config = dict(
    translate=0.12,
    encoder_activation='gelu',
    encoder_depths=[2, 2, 4, 2],
    text_encoder_norm='layernorm',
    text_encoder_activation='gelu',
    text_encoder_bias='all',
)
Rows from block 2 of the image encoder, named by matrix and row number. Each number is 128 + 32 x the weight over its row's rms, rounded and kept within 0 to 255. All counts start at 0. Numbers have three digits each. After the name is the row's rms in percent of the matrix's.
# pw2: token mixer project (encoder.blocks.2.mixer.pw2.weight, 128x256), inputs 192-255
pw2.12 109:120134133085111168107103140177163122126122149128121092165091143132099130107167175083214156108135109113111132157089116116141156128086152184106156138142117119153178110129113220096135095078174115
pw2.13 106:102144129138108172143173134145152130142118115062115137088111143122133108146143115134057114123152121138092140131146134092134031076128111131125155156112160171145165118144171176131128160106159183
pw2.14 101:160130199115073165102124144124122097159193130185152155083181115120131115102144136092143137123138148104145152118152169152079193140088136136101042139142157119109151163117142128132146172101134100
pw2.15 102:169096168112124162110089148119159146136119109192133105140088150099084096062091110113177167094114123118146098193168148126111193122104142106066105071116127162151143105072115154091164152120153123
pw2.16 098:109183115144117147131179134123108134143059143109163080116073150130094148094104134128137117220106113154179070092127129178151124125108179133175111156063130140097121120153102153135121120143067102
pw2.17 103:141136173126144167136128111090179190171171125109184079127066071144113146083145152194136172141085105155088118119055122160151153118178142149172148154067072149147152115060172184082141123122117091
pw2.18 096:099111117082087115113147163132129119128108185162131137119143155105134120190129111147077077126131145062160181079155151130148146144118176146085118124094140163080159126122119132140113132166132162
pw2.19 093:137188124187131100076119210107175191052132164129112136130080154140104157096134128140182147069100106117110120112127073105093142130177120123183175085159139148108051117153082125086098115132159139
pw2.20 105:191174153137150125087098126152112077128168119168104090170138180165157222112096124086150116113118154126061165102142150123140084132184144095137120117080086172159144096050110103120129121117173135
pw2.21 089:116095144135142109192146139132145123131113168132106138155133160101168120143096100107150152134111105110147104131138103139107162181129104115131139069183106100145145098116128141141104163116113178
pw2.22 104:104163111139110151149165114101107084156182141197127109112161192106152129170174155113095136109123136172161136183086087137109121145180112124159092115142202135121106132141166099093113140117134072
pw2.23 097:164130126174112184075148110083098094078083092116145093071152138193161161161151139160165123111156142126139170161099107076128129148145145162166132184118154163064151131080123102152050148106140172
pw2.24 096:141121149127141100106137116104138146147125128146164099172101068197076154116120086155112124132121138114159145115074110147100108099176153172192112129112065100109113113208134111142107089098133154
pw2.25 097:125062071113117108130060178084147123136143149179160157095119158086083124127099129136190142137128159133142189111125190104179102102088161098081103093104126166152087156154142146145131123100129112
pw2.26 110:123147117065153179125084120171161158109082101065116149117107157136159134111099178121109100062102153157119147113106147134131088191189119087111147085138167161163135175134127149146113052138124073
pw2.27 104:071118119102169082128177154130130128147151131068112149110165126136181104155117042175049130111094105088140148106135106169118076085126162112137142145120102165176163113159114114133171137116091120
pw2.28 096:111097146089145070158119100096219148153122139075173073097084088163105185134170147136154143125136068154076164101113116128088145102123133102148072098109183147103145071105155158076159100149186148
pw2.29 096:108094157113097137154122142098146127149123164049190102232119097134161102112095156149130146188047147131117169188095097105151150138083136156158162157140136140118109134124111152128137067096140121
pw2.30 107:148134202133129166090100108164107125140094170082159131126086119123127096123129117177156111107093116144121112112100118105147044153149169153152150115126145149115147151088150129179146186160134108
pw2.31 093:154109126118198125130137085133144134112131109147101146106139093059097157148113192104184126182145092146127140158128181179120148189093149123118120120142126112144150093096094134145117131120149137
pw2.32 105:118166162101176082084124145120149141060109092046158107133138095150100161127098122152141141113078110119119175129125182098134065152135120121113128119147105155151148163111123091150121117104147162
pw2.33 093:111141158173137191131106121178109132123137124121121072074112105156164107063164196089113148089148108101156140126091152145160140158123124175169135167109193112110128160098157100146124166163130136
pw2.34 095:134127127128128129196135133109123086094124126129171173103143108074128141114126119114139189142164109096106069155108181196104070182124071134131095131159118084151133112068130121114140151160155159
pw2.35 105:158082146129101168114196079145171134102136125092128126163147133190203193187108133164101097123156086146162194170113194159105121117171117094064112115121136067149141182146163178132129109144052115
pw2.36 098:184147148088088116120125137094093140136190092070109096176116149164142096185094112197140088149107128201106135100176078161141130102173124104147168169130094173113068115136148099162149122091140142
pw2.37 090:128065121033185098126177107158178139111136100152174093114113142096052123114109158068148158113149100129127093172136191127152128112117098100139111151110141128121168128053135169154186143189155130
pw2.38 100:121086071150188102148053145084074137096112090090112105136134158035124214108119143042133110151111132129125156133088186096204081087182170112129121115148141103151127108134077168113089101089161185
pw2.39 100:151101145133158194116100107145169137106090135164157141090104078183138134063177143183091104140127122185091182140072086088113127131122122072101068130063158138124121163072095125175146112103107119
pw2.40 105:156135116110096150076170127184120083081093119125121111120148160112058128172101163137109138180046097145135122113168166111119074138140175101142093115126081143135113104173137119162093113120179093
pw2.41 105:066053131130136142153105153139081173146134104152110137122140108099105125143085145135169165160165154070143061143146153147128088134143104121083181118156159104079167120134129154155115164059111142
pw2.42 103:106171115193117079131103152127150056109133140110087143112095083155136153146117134129108129082157124094048115128141123101115088147165146076107154152150142153101095162120161103156140206120208135
pw2.43 092:160152156142066109143110173157178065174126213125120155150134066093137186116144121123113133132172175091118195095151106136094191050103099151117096123103091090081174108163135099112120108164119125
pw2.44 104:079096168074127136152069103169113145117119110090122165127099108198174091083135100155107146118111074157129180131131098116175117096155147108154163191162152167139073125099074115134143148109091158
pw2.45 103:066136102150098084169114102100147126153111113129076117131174107117119112109118108147114127083131170125161092156194189152125184145115105156115135121119129121100105121121136130178083094117172175
pw2.46 097:133156188128109121121160057116157125092105130138108143107126144131106119183149116087126093132097104157118128067105088158147166150185152120158118175129124144079164147108116098145128121157076080
pw2.47 102:171072108121113163122147189120201129132168170130148131095136136154117135106113134130135151208144094189180171167133090107142169113111144144152114117146130140134105097016143169101123104130137136
pw2.48 103:136113138091114082170098137183087112154112180098123172116168124136110172115153120182169151149116109083094109118115149118101058195119127071074111115142159117124140154123090117178177139143095104
pw2.49 091:077108128140136099050146105111102158104158120097155164143152166149177145049157160181121128083092173146066153138136122142089103121168147083136102162098128096139112142018131163114154170069129101
pw2.50 102:155094120085131090118125086100200109091111134181102110120148184099089114127159116110169165134136106097107093136141145194144199113160147118172129042131146128092121156098124178138120145061127126
pw2.51 104:085111147111178085165154163205159171158102132135096173136089143098070126130157142137124174104127119131079140195104123115097091151153108105139127144140140112162126123132143142187117168086093187
pw2.52 099:136071135147178129135154134144140163093160094186110168101129092135084109143061128134156167133116119073157130148190134131212132166184095095120138161126083102138104145138113134052139135163121133
pw2.53 100:156175102129108107138153167102138092114144180107159226125121138096128129169037082144122180147092090179095084138127095161114084153161162140092116126176098062143105121182089170130135143174067121
pw2.54 099:143123162184096125162128155124062100122203182144094139109119094121068112101166143110162146127177165109087157100118143078119116130088089086070148166151153080103143165102158136154114151122133138
pw2.55 099:145111128134074133091145120146132111129112168084128102192102124116168136064180107093152123147142121173098079130167095157167136119142134168126135116085127189123069100088134123152145161130152094
pw2.56 099:105088141176105112146122105140135127095186147157079091091139086123142091131123163185109142108143118113117167115190201134105129100054134113140094101107129132142116169105129114103152114168135124
pw2.57 095:181135100131092141087109126177171111124171148143105110147116079159116154118157190049113103110105152102180076117146130100170139112072144185120179086115162106118136095123117090088129122142127124
pw2.58 094:124165122158098068146107170162127126166158135075162141135119102091166126162154155190132166133163157133160106125208125122137123132131122149102150183125148077135088118172122175162120147133136143
pw2.59 099:143185122163092145074105126153086048158144198118120153084136147148091141058162111104124133115161134164151085094111059144162106119151109161180128146119054119123107103154134109069141168140105113
pw2.60 101:160176060088133139117074094115177126109098148138127156143142118131107158152113095103119089134112079089119090105144102120124115121113140091126135131108146113087135142131085137132142053156119146
pw2.61 089:128071133120149146112164115078147179136186136064122099094129127133149184105152171064102150125095132091106116191065131121139136114070160149111148131142108155114203114023155139141112146152090100
pw2.62 095:156077122144125151137155104092100156134066112064085160185206131163115147092121123179135184110082096065129120144184118075145080165186140142153086066133118051097125172141172122106126150120161119
pw2.63 096:126139113097113179132153131181098183140158098119116125086089136118169100158137087148135100173080139155147116117070157159109119218136128146129125115139165068113110132191189134134128061088130076
pw2.64 098:147163104167135145110149110083158084137141158140076189144183117132123133124135183115165147156163179117127097166135151200158049137153073133113115101090130067093175139152128161088113139113138109
pw2.65 107:207099157103169142130108078119152143103163090130171061120067152142154083165100099127133160124105105114132130128111126135118072117071109160156188126110187193078130118096133121045133096185129138
pw2.66 104:100135152093109146147101121152105135145117163107118176086142069135124136201122121131035164122111079137145076172138064144139103126177111137138157169126137100144093148184184124174110127123109167
pw2.67 097:047093085107119135167131140132139075137124117112103145062081138116173071120119155087111138144165135105089059134081121118125080097171073125108145222135126073114135138119196116148095186174182164
pw2.68 097:172133152162130089157161124116130104116092099102185208117116133134107130143153091120100166131119168147122119148108135162087114110182121171121120091097122149070155118167173139109091144103087122
pw2.69 095:110180036136141163132156183175084138124102185160088074162190171137064106101072115031124156123142096150135127137198101138136125130125106134105067106093118116164083117135188142183172140153163129
pw2.70 105:090107100171176093154077140154121107168075172137134107131091156171124133100159100177124185169123100160120123074117110094139075139128184094112132104072071144152077073144090119133180132121135079
pw2.71 102:183134166089086066070120074102111097158143122171070125059109096138092143103138137124102163131203113141101173164105137146127089140094138182109166094146133148099164130113164115108131176137128137
pw2.72 106:136200152129114123183104132103181125140164146194160100191127174142157123136142168164116083102083167094140141094110193123151208121087129093086124123094149128104141091113056145119102098094106094
pw2.73 098:153127152139122128054134101096100124144115117087169162102120119174156136070151084144088133122104158134194165140156060095129127110084211125202135158076124156087111111081159162083149122173122060
pw2.74 099:120160091150174129180091118141134141107103099108123159116072161053145130155107139046198170164089067201086103138177090097147099151144087099166151147148108089156136118151103126187166166154052143
pw2.75 097:158097146124118103149118146144107061147187092134095160150099158077194078149131147070168141185110133157159175131111147151087129128148157051092142158187137147134142150115083160131158127135099126
pw2.76 098:163151104088162112144117067113190157138106156172108112152073128144076113144193072092090151149119078152174133174086139133137135131155151107101103120102198160107131080129121092148103116138143134
pw2.77 095:092107140130150172159087112104140122177176147092130164092084110137216086105110149127125169080165150127099166099125211104126083149053141102122137145146132131112158185123134069154161128140171155
pw2.78 096:157139107129183126131131062153169159131123109180111191125128144133150115168128114109137061097163138096183135139103160124099149128147136142099128087159134181134096114156131129115213084198132135
pw2.79 095:084083122132177121137090111104141053103057133121114106136146135100066106149106167132106130088139125136158079105172143132100083145110154099092206112141098151076096129187122102115131126208147156
pw2.80 095:129151129120136120099097161085168123110081132140121111118122095164120153106101035151141117155176150133127101150098090169156151101221137139184151120180109093110133090118086064117112155147114129
pw2.81 101:132128062160133075117155085108104130093125048121141079126095160078106138192123078137081164103154160126166136122111177096131101171122132122173165135089202136128118113144145125128138097141073113
pw2.82 107:189100144118141146145092129119132129106170179212165142094116105092128078087136079111186131161106133132155141132129155065150196130083115114125175046170132141173112127088131191158124174144143129
pw2.83 106:159194139155125145181135135130130092184137192087155070117139166106143060119120106120073156168123149140091085123101112155120043112103162141094108085047105190133114126149136119131130111102089131
pw2.84 102:098137156196126146227148178144091079138125078121137139099068098099173146105146107157121175084177126106142150115147188120113077173182083114112147103145091130165132098068107138122098160111113111
pw2.85 097:146107105120130144094148121103177078171140156136180099180188170153104122105099123128136127108148201147172107140122108118169225126137140141127083160143105126131119148123163116088163151074163081
pw2.86 094:129135107146135099152104142129086149183199159117150109137094163089123153103086137088155140168141098112082112139094138106148112152124093146142123150151107047176120112092157113124098151177108149
pw2.87 096:163180119182110124113119132126125111155141104139089143132130178209093112141140174116113116110121153202143195151133103087111122084120175123092137153100115115121059124146146081130149117125165126
pw2.88 093:119111119136085143170166096113220124130111125091116139119146109109124169165127183162137090111153124094121069120165166171112128147129088139133063110166130061115151097133099077158156128080117137
pw2.89 088:121106161078127127136150163133125145166141128042098155105116140119141189128130109180097086095114123062127176103138134162117147103140165128162102068124088127142131110142138121132143098168141100
pw2.90 094:121155176153115138123156157162123059119123070152120108128111106143147058132125124140128102113166174127120132089125105120110171101161136169087095095111135102092086106089117098159141166112176128
pw2.91 096:132138120168163134077125122099155124133096122088128128201081123176123110118111155171087095161085114161141138062162085134105108143148188171139182150191068163168089182128136151083118149121158100
pw2.92 101:171130135122125168099141145141182171135150155193109095133175114118082151114114171019190106130146079116130082148136134129173194126094142130122115137115087175142117175086159210120116127134136125
pw2.93 106:096141175167094086124112165167178050086176110115090153154113112104154144160119133141159130162090060144134128080105178112152135165176111076120094163179062154146105131137136130171132124113109080
pw2.94 095:150116065111121167130135161114113121151072130108127137091052105131141161173154121126087168112152124128130128141173098175078089126149133167148115162126164113132155108078081204158086161175129158
pw2.95 097:140126158135149147161138105128122083171126162187162109130120149088149119143141108103141150130116134130183136158121182183122144138179101110064020055116183132089164139138165143078076130162113167
pw2.96 095:103116178108167139123128131142112125157148195133093154078191110094102065063163148147099134154138061136104127155069145160097101126124036113174149131188166161091054132113105124159121197114119136
pw2.97 104:090150121138171123177082117142145176069164046196084131138071081089122133127095136221126122101132098088088156164116143120105207143088133124134137132121170069124140155099140165164167152146119156
pw2.98 106:162119144167129148123058141166143097153106144209140179098128150136117141089157130172160104117150144112140131130065106131104077091145123108122093140096114122105076178109083144085120115097061100
pw2.99 097:059168099185126098084118127101138133121163147110117167104188154115106171140138124129099131126108134125141137083111105136136149117132100190152170084137180097121135147134127160087176125093141118
pw2.100 098:100162077082159139107085155120137150149052105089140105095074150154118132116120127196107105176131170174121118120103073077149066107167172134141170139111147136131127153127154114138125073136159081
pw2.101 106:143084159079114130142115163120152082193168143070197136138144147119134132131132116107138081165092131080134111066176163114135201131110115134103165109124071115108120149075150122106143155095132078
pw2.102 090:160108142153110154172169116161133094153112129069143141134158133094078132086163092108135136133136101121133108116135090172136148126148098138123144106116082182117120074158193114117126177202136082
pw2.103 095:149169137148110070110152180144114182173112103147172124155141183149123131150120139176153132169157181153133177113111113116168146114129184107135089138118083100144085081105108188084196091086119045
pw2.104 101:093113185096142160145061111083054152143111183132144136156114147139063094109187070113106110147111111118141094162110094095121168115164095142122108137093129107205085089059128175129139153128095081